Rows from block 6 of the encoder of a small image denoising autoencoder, named by matrix and row number. Rows with one number belong to one neuron. Each number is 500 + 50 x the weight over its row's rms, rounded and kept within 0 to 999. All counts start at 0. Numbers have three digits each.
After each neuron's rows are labels from the 100 images, of 14976, where the neuron reaches its highest value: "top examples" is what is common among them. Only what is clearly more common there than usual is listed. The data: renderings of 100 made-up gadgets, each built of a few solids, in any pose. In brackets: how many of the 100, against the usual share in percent.
# fc1: MLP up (encoder.blocks.6.mlp.fc1.weight, 192x48), inputs 0-23
# fc2: MLP down (encoder.blocks.6.mlp.fc2.weight, 48x192, transposed), outputs 0-23

fc1.91:531485485492500494435510385489346502437420508527499494458569542445449549
fc2.91:469518455481417505606552474509511501438543479539546467578403517476484486
top examples: teal (27 vs 8.3)

fc1.170:642531586523442465453532566444453514498474510575543536547520496434565535
fc2.170:626507476532449546413482549463454507514510513513522504549572573453577564
top examples: green (36 vs 8.4)

fc1.44:517453506537575476463499475413507504441503555521454488453499449415418531
fc2.44:510519546455434448574614500518420499463485457446597579543593471533538453
top examples: blue (45 vs 8)

fc1.155:494518611414463414502579587532504542473502493481436606455510524548531475
fc2.155:508480425597508590486404408443475476557491489546529428524457493472471526
top examples: green (26 vs 8.4)

fc1.2:475542477472583513424435421478465426429603471496425485536583447587483567
fc2.2:428509565467532445392560484506501537548524466493510517475496566524517513
top examples: red (34 vs 8.4)

fc1.93:486483445483539518549456389503530522461540508459424533442493525506451480
fc2.93:515441478478410603500418518526551528477514494484489539519581486493587559
top examples: green (36 vs 8.4)

fc1.126:447496371585518542483516485489532544500516582571464478469487453563494457
fc2.126:569536483449501442538515543454464458470549514504484465557531491349552421
top examples: teal (32 vs 8.3); blue (25 vs 8)

fc1.15:526555504417540515534489524528501495574527532500473452515428603459516537
fc2.15:545532427494510524490546501484528446505532519467522411407469581574488513
top examples: green (32 vs 8.4)

fc1.129:442500462552536551550497406551437510604530458558506471545425464499561537
fc2.129:496533581596555512434507634504442537471478561524442478525526494522505458
top examples: blue (34 vs 8)

fc1.167:520528568428518546428473546434461452534531516409478507494516509454534506
fc2.167:443485495451504494582464538456584511466568508551507486444398418552468530
top examples: pink (30 vs 8.4)

fc1.137:569503454572488563489534477522412537497489437498634586492528505540548497
fc2.137:448606535444478494467462573476479485529520490440538559525377521432454502
top examples: green (39 vs 8.4); yellow (37 vs 8.6)

fc1.17:555580437475497577444494465480506545414609554536534536445494458587499600
fc2.17:489418533464479420421506522462557470550523459438515539435491641470474442
top examples: metallic (66 vs 33.6)

fc1.77:482541460519497600473587498432505459510500430501583557506575528437475520
fc2.77:581489543494449514543503508423492542432515443453525539543448426560559541
top examples: yellow (32 vs 8.6)

fc1.52:637602451515502508457522492484425545453416554498523500518560507494476474
fc2.52:519532524534469555440581574496400498532475490414485485437577460546554525
top examples: yellow (26 vs 8.6)

fc1.152:526502472509478520449473504572411569533463469510544420542521514546484456
fc2.152:542549539466403618463457533507402505515424414463511529441477522536455530
top examples: teal (30 vs 8.3)

fc1.160:370437476476507393494535487501535433563477532477422535504532472575633522
fc2.160:586543510564451483438520583478500578606501459504439499426541457485534518
top examples: red (37 vs 8.4)

fc1.185:497443454471491505548458518540482493467538530448487515477561431524410629
fc2.185:457483468463612509495495543483458497461590526506513508471515447507394595
top examples: metallic (63 vs 33.6)

fc1.71:566515464512505589515564516490535480606537506519532450446532506538566425
fc2.71:550449422550519448437530492434525559510506486381437512505480536498457513
top examples: orange (31 vs 8.3)

fc1.131:447538571537541442518446542494633418516522515562587502529428525529502498
fc2.131:494478471472417432591593481518499493483583523438462633570489454558500540
top examples: red (29 vs 8.4)

fc1.140:481416576484540468461417511505426469438466509472394536495504541531436481
fc2.140:466413593511505477485406554514463447480555525503475505528552513469379528
top examples: metallic (60 vs 33.6)

fc1.1:449497506494564580530428435508467564518504511432484455434444494567523420
fc2.1:583476577536442514511541536590487450494472519473480471513528561499532518
top examples: green (31 vs 8.4)

fc1.89:445549513490462471526513518500466539500468505439561428511524509525534479
fc2.89:535538507458427552479475498501448493424455635442521518579548526547541489
top examples: green (54 vs 8.4)

fc1.13:478557607451534540519509630499585481525475521421549449543377441516495447
fc2.13:525421436493502450544535469434419555484561469594534531481513461473469510
top examples: blue (36 vs 8)

fc1.23:530554514532607479534430471473467556468478452440470431495434506527410402
fc2.23:526461539522461611419453471586464448638525544485504509503534534496417523
top examples: red (54 vs 8.4)

fc1.43:446562584467485422571471592467552467544475471512504492563346463560484479
fc2.43:455559538524471506593551583488512449498544475500472478592431474515358427
top examples: purple (26 vs 8)

fc1.161:429390428515450616479498569493500500417452522486409529537478493518513479
fc2.161:541429509438420490516487573487562494466492462461496524444443467476484565
top examples: white (28 vs 8.6)

fc1.189:471553561486457543469564564550405481573468524467559518428533492571585511
fc2.189:447505593480410541466549469584414487488444537519537499478577511511564510
top examples: green (29 vs 8.4)

fc1.4:495451479552453521573539503559455506580490493467515460542533458503505428
fc2.4:504436514618533467546444502520458480495447512490526476464494483509493354
top examples: black (32 vs 8.6)

fc1.63:481575543489499513467513588518472511424517533409492544512442435467424571
fc2.63:567457460482403510469563566443548474469489447483588497435468518492404441
top examples: white (33 vs 8.6)

fc1.88:384507414549499544506513387522457557412465500486488528477393468544588492
fc2.88:438467539501534488534448483539458571534482601552494588556451569484574433
top examples: metallic (70 vs 33.6)

fc1.164:468482479492630475492518447500549489537500480525497453483506570446493482
fc2.164:487457531424450387486536522543586479502526522493444512523516509470471578
top examples: has a torus (64 vs 29.7); metallic (61 vs 33.6)

fc1.188:509521498496469438564494546442508544460412487542526501559475518429433465
fc2.188:548507550500566366490476534430420631501448504455471477487538510496417389
top examples: pink (28 vs 8.4)

fc1.21:460606490632489550521466407411495445543593533559548453458483473440506493
fc2.21:560436552351541490507498523525400619509433532489540500591508452485499418
top examples: black (30 vs 8.6)

fc1.83:498447516490527452423532461551434472525395485585498556514560538498550612
fc2.83:464517509532517454546597394472480485498441491528546492513478490463465481
top examples: purple (47 vs 8)

fc1.67:449480489536427610488538544486422557410523524483441496486486395516470509
fc2.67:447486513500587476474549476452498484543400434481541526452524573457554479
top examples: teal (29 vs 8.3)

fc1.20:467387487569424471532506534464461488535445435595507545515553575573527405
fc2.20:569496467481440498545425572456591397510494520546524507496559521404500496
top examples: white (28 vs 8.6)

fc1.138:430476558485579503503461432456474529437432458395508525522495480521570503
fc2.138:412565484582526508438495554504582439420484520468439437513518486476461545
top examples: green (28 vs 8.4)

fc1.6:523460470553432492499501550583546479547463600462457436467548481555440561
fc2.6:503570450484509534496479517471465583376514529512538429507528427481422487
top examples: pink (27 vs 8.4)

fc1.132:508506541602438472409510587462442532506478556615531610503492485510526556
fc2.132:535549526490496560455463454493556504575515523407565507532586501516530526
top examples: green (26 vs 8.4)

fc1.130:519477496459542446516546478368501507578465534568550455415502571552516483
fc2.130:478462501512555494496528404466516422496443471548570538479497631465592432
top examples: white (33 vs 8.6)

fc1.99:528515535485456524463535490476544388604503493407522495587438465513508459
fc2.99:356518457542468500440517471515459589378452570489475510512501512543462428
top examples: white (27 vs 8.6)

fc1.12:527468468487457439555505607559512488566480544529477545501463557406438459
fc2.12:485510539530589509446520520494636543486485529464524436438478531536445481
top examples: green (31 vs 8.4)

fc1.150:562556398540540485477523516521381512439467466527516467542565491479428475
fc2.150:469415550514441579510517560520462510617481540441530484465545564534507536
top examples: yellow (33 vs 8.6)

fc1.40:502416479500556526489611494445515493453533502482488512499576482476471381
fc2.40:494394487529478440474528458524516515447479546549483490484541570470488539
top examples: orange (32 vs 8.3)

fc1.162:445443469535545531623504490477448501567540447490500476537411446550597463
fc2.162:402456469535538577484538437470406503507586497441455499389509498574514526
top examples: black (38 vs 8.6)

fc1.49:522470496584471563436496456553467472486536536556480550476593508441531602
fc2.49:468491518525516453604531481469495489468513481512504530547460446521491388
top examples: purple (27 vs 8)

fc1.95:527449452486466430539491508462618511429520525506515508466485572382470516
fc2.95:478517540478552566394498423515489557555508595477502452487457401607501484
top examples: teal (39 vs 8.3)

fc1.133:443408456534449554441557592514464497463480516460452602444435521507530478
fc2.133:538580523418563511539455469538462517529524529491502462567456479572547498
top examples: white (29 vs 8.6)

fc1.158:432495458547469439494506580546608468520645456494475514481507449550508488
fc2.158:467512470515411571608533497520588465447584481529578540517453468467476473
top examples: teal (33 vs 8.3)

fc1.168:524511530540555368485448434441498561523526489523448468471438526506526550
fc2.168:567468531509427548583420476497482499503511490560518558548486416502594495
top examples: metallic (66 vs 33.6); white (25 vs 8.6)

fc1.50:543534508513499406452537575548489484435525492474501524506539496483483502
fc2.50:501488551524563527441519539538512467507491514505541454447492463475512443
top examples: red (27 vs 8.4); orange (26 vs 8.3)

fc1.143:485562542453474487557466557556420569522588449509536448496511444431535540
fc2.143:450458569553463480517516493550411567386445516545511540507466488548511482
top examples: has a torus (62 vs 29.7); metallic (62 vs 33.6)

fc1.31:467520450450538499501555446505478484486510493547521546571578490447515533
fc2.31:432518469455507468541570470448510492462588457546571576568518446582363484
top examples: purple (36 vs 8)

fc1.177:598499494480420487509544479464394487548419462483509485428536524511410441
fc2.177:413581446373474581498477529484450481547540430457563489570453456538442530
top examples: red (34 vs 8.4)

fc1.182:473562459558641525434500476442577560434494557528558447541464502470523431
fc2.182:600586488516497617431543518531456585503484543414557521542539460505453504
top examples: yellow (30 vs 8.6)

fc1.105:520457505541402531403514512510487484498555563582520629484533516436501614
fc2.105:525467493515454610441448476496457525472536528434440524467534485439506604
top examples: green (55 vs 8.4)

fc1.139:505639496431573495524524563364538556417460499471455438489473536544474439
fc2.139:511459549466617502521491471406490546492505440506503488529475435498388425
top examples: purple (35 vs 8)

fc1.118:489530538491433440491490631430604467483462537518489566558450488535542520
fc2.118:490474519485440574629480544538539476443539487500489579485452529524519460
top examples: teal (38 vs 8.3)

fc1.113:473468464463506521486488491577417513552431457528473618463557590497517488
fc2.113:529417541435490513531460456491494533533509439507507619483532474484473503
top examples: purple (36 vs 8)

fc1.100:468466477424456559488461494457469500506497597445448429445405596548492415
fc2.100:527563347415561513527433459537446503476583554491472409482439559488477425
top examples: teal (37 vs 8.3)